From a checkpoint of a small image embedding model: depths [4, 4, 4].
Rows from block 6 of a small image embedding model, named by matrix and row number. Rows with one number belong to one channel. Each number is 128 + 32 x the weight over its row's rms, rounded and kept within 0 to 255. All counts start at 0. Numbers have three digits each.
After each channel's rows are labels from the 100 images, of 14848, where the channel reaches its highest value: "responds to" is what is common among them. Only what is clearly more common there than usual is listed. The data: small renderings of single solids in any pose. In brackets: how many of the 100, against the usual share in percent.
# convs0: first 3x3 conv (model.blocks.6.convs.0.weight, 80x80x3x3, each kernel summed), inputs 0-79
# convs1: second 3x3 conv (model.blocks.6.convs.1.weight, 80x80x3x3, transposed, each kernel summed), outputs 0-79

convs0.22:122097129083061131133102110124189095160099130129090153120060158180098075185110165132104126134120126093143139193150075200124121143143153092154136137148115099172162153145166167115124202160152203099085142105153131124120159172109129104107133130
convs1.22:096108136159089116120139157094136119130107132140141133157091054068105067114101089108108127109208121166133145138110133171148115166166117134128038073062125145133118130112144164148117136168091130175116091121143142070051128071113114141101170107
responds to: dotted (59 vs 10.1)

convs0.17:075146130148092160070178110156122094147103127118167137116200159179105137145098157120132111119103123122082042076122133083122125135168148165145081138169082200186169158118166120127130165147148196078117110104144133083118112140105128112090130110
convs1.17:069132142154083138069125098156154153105152128121132152140142242104079068121133136148154156150160072201126145141133099109131099125122111147148125157133122103106152145160141126159100078161165187098088101159141153143097171140206140169123128165
responds to: blotchy (32 vs 9.7)

convs0.14:082103084099151142136143132098083113082055162131096112160080155118136098120080117192178163115161134074071144140109149121088145133136075081145126103123113122162100114107173137092104077116120128119103186124110107057117069122089131119159079176
convs1.14:099095115138178161128161176122134160150128101139178115136089144057061063129088100133076113135113131159164128079168097132121126105136098171100086105086137137122219153129157166167183144109127113172110121150145138090096132129082144162113134197
responds to: checkered (58 vs 10.1)

convs0.10:134122123105085125144164102109124121090119176110171112109121152129113131078065119135043119149130166095175081135114173164153124137146120120138159165097141172153083074115090071045131075049124133117105106143165139130100154071157117098106157146
convs1.10:124129122074128092124104147159112160141118083090130186096208154142102091121067100117107165099114138151070147094136112091069128101029131163172119108124122111067150158122106164152182080133134095124122128105140158104130172073110157141164147150
responds to: cog (43 vs 4.1)

convs0.35:139138076074076118108117136092173098062098055148074165126105109135102114109153129107091083114140133059115092100101111137094132130098179076122121085135076075129143123116090077164117150122057115109093149119165141139159131071081102133108130123
convs1.35:151143147143123131126105085167086100146094114184169047167142091164076128087076073160122126098120129133128152110119144091092141158168089145124124126112134120194126072168162119071138102084114073098135098133090130106127186152127143124078189086
responds to: plain (96 vs 59.9); spring (51 vs 4.3); bumpy ball (38 vs 4.1)

convs0.34:165094082115105151124100118132167127104041078138104165182126088131095154077160072109113118074172114066101106113124144110137093131089155092102096112146148147093148105141098071042140136135088138104122169106165065124173129097126127115142144153
convs1.34:167086063102161156106145071148187107146123106167066083097159131127094102134072132149152136143099101176133063157103161079130146138158146154068097104103144113170129097183123136085110123080170116090095100130131146125156194085085122108110138128
responds to: plain (93 vs 59.9); spring (51 vs 4.3)

convs0.13:172151161136187108154121139177157169080165122125140154093178152075089169155132134085076115142141172148191145087142081133124144134138170193108133149128099116152150163098120079180148161113091168145161143123131156202147166135135112159137135060
convs1.13:076124091142174086162145137139118101132118147116174110120083092163173179145158077168150179103097076075107072162125155149079129163179120096088149152158129133172185123101099125133105159139080151166128177082137061125166100124144102143154110111
responds to: bumpy ball (29 vs 4.1)

convs0.33:153111132142123074125119140121078118141109148051137106084156104104097126115082059122117143143145147136055123116088142109105114097092106202052085145146167193085147124143159105061144117106117147092114108119127099075151118143116105063140146083
convs1.33:141120116136091176065110108120104121195132090104181091167119176126125090082103123112127179177105075131100155136116096129148115123121067148121169160176098151092161147214168134123104178134106156118202170111124122121129164139169179120134100112
responds to: metallic (80 vs 33.8)

convs0.61:129142163144154146140117166157189182096159142117147143099255159127131152117166144101154106127161134141101129086174099131137135107123167220098104110105128134148150161134090066150125149111130113117138151117157158148121165093105134113151150093
convs1.61:121149149112151113119117114116109093118118124116161141126120255150118132106117115110141170151105050137062056174147151119075114108107115113137171141181156126154123161143124107162131176122120115136133155131132072129150119163221119118121149100
responds to: black (25 vs 8.6)

convs0.52:160144150137122126175095134127175162084058148144129186182177179176134192085129073112111158117164180096113137137125173111156139127127117118087139067095162108099125121132101068127161134116086161127132155125150076176157152093121127156172082089
convs1.52:139144110065143100087145098097107067144101125099121146105160160145160158177082143179132166127124040141036084139081145143147149116100149149085117113128105129111195109157164078082054150132115178154132135143137133136127169124144092142125118153
responds to: cog (29 vs 4.1)

convs0.12:130079106099132090110120146104168131127161066066132173123147122139115160107096104114140072099151137080106128079099106093151122083073106142082100100100146143094121092173135119078126118138134101078159094033151138132081146097140155042157120139
convs1.12:112134133149187117084105120141089109177113141161119096135112125119164147067116128155152172173098108160089129194107140141158113143112101089137180139191130123122090116205127146109128097091150136144202202089092113142107079105137193091127140081
responds to: dotted (84 vs 10.1)

convs0.73:069138139062105074151153151073132113132157130097118129121116158131076130123080123129149133124131128105116155082055135082116075096154108167109145122081133059154163147131208145089134161153139143151130145102132155072095145133055129129164061160
convs1.73:073156133143154180107126110082103075217078094121170140127107099156152149084156064178157101111133144127123145153137147171108167113094095149158166165164129142128149136206187127164116128141121135088207154122120144125125177107140159086130118111
responds to: checkered (70 vs 10.1)

convs0.78:139134173146133135120116170092132129120172097118133155109242170119131159137133149079131137089177173151161165094159151137119160081153169143124115147100159071135180132084142110147114190100116117170146112137149168101090153148181111111177068084
convs1.78:099141144129136101106118104125133094133134113112179125098133229136126135126148065125127159102111083137052054193116136123093194136142122122134135131146162134195140122133140127148123155143090116153177163158124100147157149120249107130146143114
responds to: dotted (53 vs 10.1); bumpy ball (36 vs 4.1)

convs0.18:111121077202119080136170106047101146147123133155151123143197139123160120098121076150164138106128146133157096144132135103139172174080105183103115078145165078067126085110206125139142117097135090136157148130078155132111131102179109092088106136
convs1.18:162137083077126216122097072133177130119148184181171050134071117136171119083109113155163129135095118125141133131102133113123095102165142098107119104106140123196119098177151150105150172056135112129145097152086137163121157063134153135112138148
responds to: checkered (61 vs 10.1)

convs0.48:148138126159118096116136131092027117102088172116155128138106148108134137105117122150103155124200116047124107091104186107083123119141082165066123088102145154138155131121107089108150076084105158110119116126130157067128128131158116087071049113
convs1.48:127109049128126180121129191111098144099142084085223120145136134162147138108042035106120157130161142140104113109138120096118148125118087138131136094148151145136096111143158134129146214125055157101139115116159146101101127127159144138100175126
responds to: plain (98 vs 59.9); metallic (71 vs 33.8); sphere (25 vs 4.2)

convs0.55:112148108133061059119129160037143147144184053089134143098147132153047103140113098073122120158132149118087103128096040167137140085144141105112128144101123124170136105148096044135107155126124112121129093130163160138130147089119109131127149112
convs1.55:080128134178109139093106116107119045173033093135082084150176150101148164104153142202162154106130113133137148146125178089147084165136117115125175150171150154142091115118147101121096093116159097155190157100123170137125146132152151105143116069
responds to: bumpy ball (76 vs 4.1)

convs0.32:135156155151157113150161171069142149127160138096151141088177171167100154167098171119136141115151177113136113105107129102120135072166135169159109082091127098207147180124144121149135162133149122126154115102165204142071154158137165133168034137
convs1.32:114160137119147094117170110100117080109093078115179145065135136143145171138158086154110149107159076152103169156144127147074191166097113114135134117135118151133111145132150088104050177165091147132166158114137024092137111156181112090135117093
responds to: dotted (52 vs 10.1); bumpy ball (31 vs 4.1)

convs0.27:150105073127043134090115107124200099124073056172101160188158116135134153083127073124127082077128138105111102100112117128114107110080120132101120082121119123097161085151120095093145132126111145083089164092149078132156126064069106117122130150
convs1.27:169099078163143114104193172095164105141083113160110147109162144126097117144088134146147145170111114170093153108129130064146129095192079166130064093079119113128158104167182126114109196105099086132176104118134169142120208094129111102119113116
responds to: dotted (32 vs 10.1)

convs0.36:090079144078151134122085108112144118138166130040107089115120121056149078159134151114168161089151185090121161074113052104132150105088149146144087097113093155129128105130118134073077130141161080132138165104073134102117119136091123081139138081
convs1.36:116135131163200090118139168125177127178126160155139117160171115074101078135111099141147154178156027145111138139098150067105134130151121124165174129181145169151115146130135131166153131161152118161192154161192114132111108120162090089117149072
responds to: striped (41 vs 10.2)

convs0.60:119135109112102044154178157049160205123160078143135143140201134112107146119096086124113151108133142141104141126041161150125109093099081141107117102129168089121132122154158120111170176125116182185157157158159129146159111123087117153162159146
convs1.60:105101124107076179122117063127137072107098094136165068094129194113140137146148168118103171100083145157046118154126127141127175123084121144085135144137098106063156144158102110137108126084072193161144137132127116122197113170156155116166106146
responds to: checkered (50 vs 10.1)

convs0.19:106160083134089165144078089159080073151058096161109063120093141111139108117129115166108166106057171138172092122132113096115110100143080104167097157089122134103099118098089105123073083087138057100063117145090119121153116115104135117143127140
convs1.19:159111119196139137080159188131148138163114120100176089133120079122102138131079078109119108211152118165126174126182154127159180168170050161094119078119115157141165102189141148119092129121112159172144101126096132131066110090138143123147115133
responds to: plain (96 vs 59.9)

convs0.7:133090109152087096135146096109103076142065109140131172172072061112112125133133077109115090089116098122114123080111156139122114093105103076088089172109139147044104120087157127110200103068072155095146146117109098125091144142153106113139175150
convs1.7:127120102096163151161152114163122129126121135138178086088090101132132105149078092114124136159130149158128108133112122123120141128218122079092084086088133103144219124199153126125124220101134171145156117121089134143154138133065179150096167175
responds to: checkered (44 vs 10.1)

convs0.25:132125098094031137134145102126160092096028152135122146106156139118120146076105059121072129140103172082071137136126163147132085116148147132148133147121100163131125123134094060086128093091154147126075118159144083134137138045092113121109133129
convs1.25:179124118082145094135178176131113102112102100137108167098162099123051106111094154121103094108132144153184114136123113101169138189104063153109057079064139105130169136159094122161141089154141114121181107126135127100110204069131125104099133102
responds to: plain (94 vs 59.9); cog (69 vs 4.1)

convs0.72:103087161062151091110149125103154128111174094090142118110121178106112131146114149124136086134129185162147096075065075067165130088077122178060112155114127068081146117120176143128143116137132119067161120064111147142137109150130140072160138162
convs1.72:120123102131211157131140138127126098182107109172103149136119096110108138055114111152130064173101085125141113170109182139146159157129080103162129136127096146118152112183204109127110154130147125149230157132177063142137103104140157081137141109
responds to: checkered (71 vs 10.1); black (30 vs 8.6)

convs0.40:161147096121154116111120167083183150106156075108107179114179140130059139145116108096112098129153180103133101102105039118120125069134126150110103108105119091172134147121134075137154153139119131084155111063183190193143125103138148097151106072
convs1.40:115149154133194109098125080117133082147113108113124066114165131164159167173138117139119179151138079138096131202151152126064137177141123112095179157185149149144130138153135114131102140142100096175169184124109059139122084180145133098184117073
responds to: bumpy ball (34 vs 4.1); dotted (31 vs 10.1)

convs0.24:087096137145141152142085089130142122120144128021101101125137143118132094128123147127150154083135160127113156110127093065143155085116133138121095085101133177149103126132073117084083125142149061083125158061065139131074117116115139046156135073
convs1.24:133128130167204086113155165110173121169126152135136095165160094076111080115086105129145158180156012143080132144105092075134140126137129134145177142181143180154132150094134131126133161125149097165176169174160101141097117117154093122108107104
responds to: striped (61 vs 10.2)

convs0.11:120107135148152148130125109138110163107095117132104126085229146157151125149098172100160126103129141108126095160117111098100127144103152190124111113169100108160170143071136134127021109120124056105064124111113176114062126136132161100160060125
convs1.11:103119152118137099071123122134156134140161130118142145102125232108087087111167126103140180181122052203106077166134105103152131131117149137149144124149115092106153149172157112150128136142149151135113093162135130148068154130218145144093202143
responds to: dotted (68 vs 10.1); checkered (27 vs 10.1)

convs0.29:140126083145121027086176148000116118148148130152136140143169129115139103141075092149158074119150128121117133099084156106118159118101075128134129142120173057128154135144174143096114124119121066115147119126087174118127111160145108117130103166
convs1.29:121113115183103178101073122109162145091129141174144073154119098122175158097156143163135132083143171126129077130129126167144091159165088115114147133139179134184113068165135168073174050050138096118098134127106136148154139102103162087170112138
responds to: checkered (92 vs 10.1)

convs0.28:113059128109074158082154083176107070129131084111133130137103143189154144116164135135102126122101147145159086098149125102125128144056132123092107172157086172082118069117189145074173137135122105102091115086141125073134136149128111083066160166
convs1.28:101120125132129183171125132203103098114104103115130120154126054080138122126119157123136098156189135193146085124074096111119122179139081082152142122152220129162140175129141085130109161138177111194074136130153058118123109139099119124111137125
responds to: dotted (68 vs 10.1); striped (26 vs 10.2)

convs0.41:115061123118070153090118126123113114144159120098113121100146049182117117165176144144113109078129054096116140129144105150122127156070154180140120192146147150091143052122173140092096184149127133111137106115154115035144112138110086113139148152
convs1.41:114120138121166105112160092180131108101117084134114157091100101104059079044110087115107141122129155204084089158088137158090122178106144070139126128141131127100153134149154066152152158129164115193118157081148052098123120114091138144091123141
responds to: striped (69 vs 10.2)

convs0.71:139146094105136154134064113116167099128036157178114098162093169125157152103093123146144115161104194086146131200141089174117153141148107100168123085111100131125159123079119169100152105095145143140076188143100046141126109120102138129145084151
convs1.71:102149120119171125130191179158097116136128117076101162090110131094073089072148112083092133170109124153140117102143099103160131156164121124107069126069079113147197101166121127076166112124123121167079100123115132067103117091119141186112159198
responds to: blotchy (28 vs 9.7)

convs0.49:086122142138056119090173159091080095122119133104123153074199111164085115147091150134128118098105112094040083095122146139111090101158148145164093185106114122153168112070185112119114177133142139144100106102166172069105132140090140102134098122
convs1.49:075147134139125127102111077178178122106141136102152157130172167073089148154184091182145165118143087175108112172087137133143122156132147137193142132159161135114122148129134144165129082187140204143151145125162146181125168114219151154090133155
responds to: bumpy ball (54 vs 4.1)

convs0.45:137101113090071118137133128124146119072064177074132155148137113122113146066123127141095171110159129045109080115111173132122126120112097162066122092121151168075090106139081048082139100078118164126112123124146116117115113039139137104131112117
convs1.45:106117120079150145133163130138151120136119064112179038147112124134124105102079079166132129161068093132118177099163118096114158088045133176081121111146129172119159133204158134123112150115127184092142117122122170097129173100153152096097165099
responds to: plain (90 vs 59.9); metallic (79 vs 33.8)

convs0.50:079112132167040171070131099162115115168148127158113090140110162173135081117158129170152110130122066139122105125164115151116143153129130100179100143177117196115112108164153134109114195156139123162099084129178116049121146162082122134078159150
convs1.50:137142154124129156130142127137141179103187133121145177110102242104066087067100161124141136162162155176130121138086133177090127168118083089107148128139157113117164170120126122193139145132154105216088144117124080110129084155163125143111133132
responds to: striped (73 vs 10.2)

convs0.79:133104105115085124133141097102164129082074122083109175150145125163076157057129044105064141126137131078087097111098163129110127121106158126121127136135141158104109060135107066046150121095106142114108150107172076144159128071092111092138144119
convs1.79:121098098087153117083173093092144112176107094093080087100156116097081129136083132164125160125067108156113109117104138114173136118112139147035089100109112125099131095199158107103048153081157159106154123136163107118131199104117147121104094112
responds to: cog (55 vs 4.1)

convs0.77:172156133158139095159077143097095165124128128115140108072239194116113144111126115095086148135152183136148150174135127131093167116146155172079094132150180137118163158077140129097159145079126090120113137156092108120147143121132068114175063105
convs1.77:084152141142159127074114129102096082176121102108197098166125189153143166109145071120115179118117106112063090176130117115116152148127120155154168144178143123141170136148168125147129175146078169126162201169148107103130170141214111114119113101
responds to: white (26 vs 8.3); grey (25 vs 8.5)

convs0.4:137093161112180105102090163151126178129152113132189094149169106155114106158115147086132092162167140098059146148174137077127152193106101152043091053140170156171145122150136051140109133141119129135175109141134133113157123171154118132099106096
convs1.4:128136090120146153087090080151111167094183117126138134099073161098141114049126108097126155126134111131115040138072163141170142169151111083109107100112178119167040131120123107152121118188135108119109079116133097150202071124136118120123137097
responds to: black (30 vs 8.6)

convs0.63:129125156172082065119156166090087144120137125132131161102236150125112116102055093145164168135115156171078067161157117135124170099133113165100073130134167151127143131116200122088131112090128109123124112108124191112119165110117098082162128157
convs1.63:124151134118060149101120083130095066135101102132150152086155210138162143142171118139137116118138052145114112107167136086115110131117129165155167168156151117123161165179126094152059103104118142127153124167127108211147169125222130121151121153
responds to: checkered (56 vs 10.1)

convs0.47:114140155129098085188134099091088113103089150104156146041197202117121138090100086149060209118146145132143112132107191132106132094141101151123120173147173125137149142094147103093166131063123118126116147143144088087112114128178099105146113139
convs1.47:105129117092160124100140134082111114130112082083160130139137125161120152115076092115122151132115108132096151119115075110156200154117059177153092082103116144100226139155155143140146187159073126134205138161141110108147196116118132128066111095
responds to: plain (95 vs 59.9); white (32 vs 8.3)

convs0.42:139141137136106045104111177084130139102108172118157127153159136129084151084047108126161121154178152084118158147111140141080164161118137172046109090161164159157157149158126086099156120122114095107108147097100181148169121152171144133180077105
convs1.42:112173172087093124097116098079112106153127104135215136187111127185170155125091120175167112111094143081112108169162147148149170106108092183136160146166110124127182143161155147172132193114090170103161148154144083136105145128196127095132125108
responds to: checkered (55 vs 10.1)

convs0.54:161108143062151085151114200088164163060187116139155163140140128135085118164091133091086141153195134080098189111130098146134155132110125103084153102100135082171162127150126135140181181128084161161163123129143194145160102123154123139124099108
convs1.54:082140090144157187125142070108113103132130069090132125097072206096143102045146044101119125113135092128080133108114136142140131144147107140114103105114115154157104121151153098115058129174130168115164131107168082096173102089167146100125090097
responds to: striped (40 vs 10.2)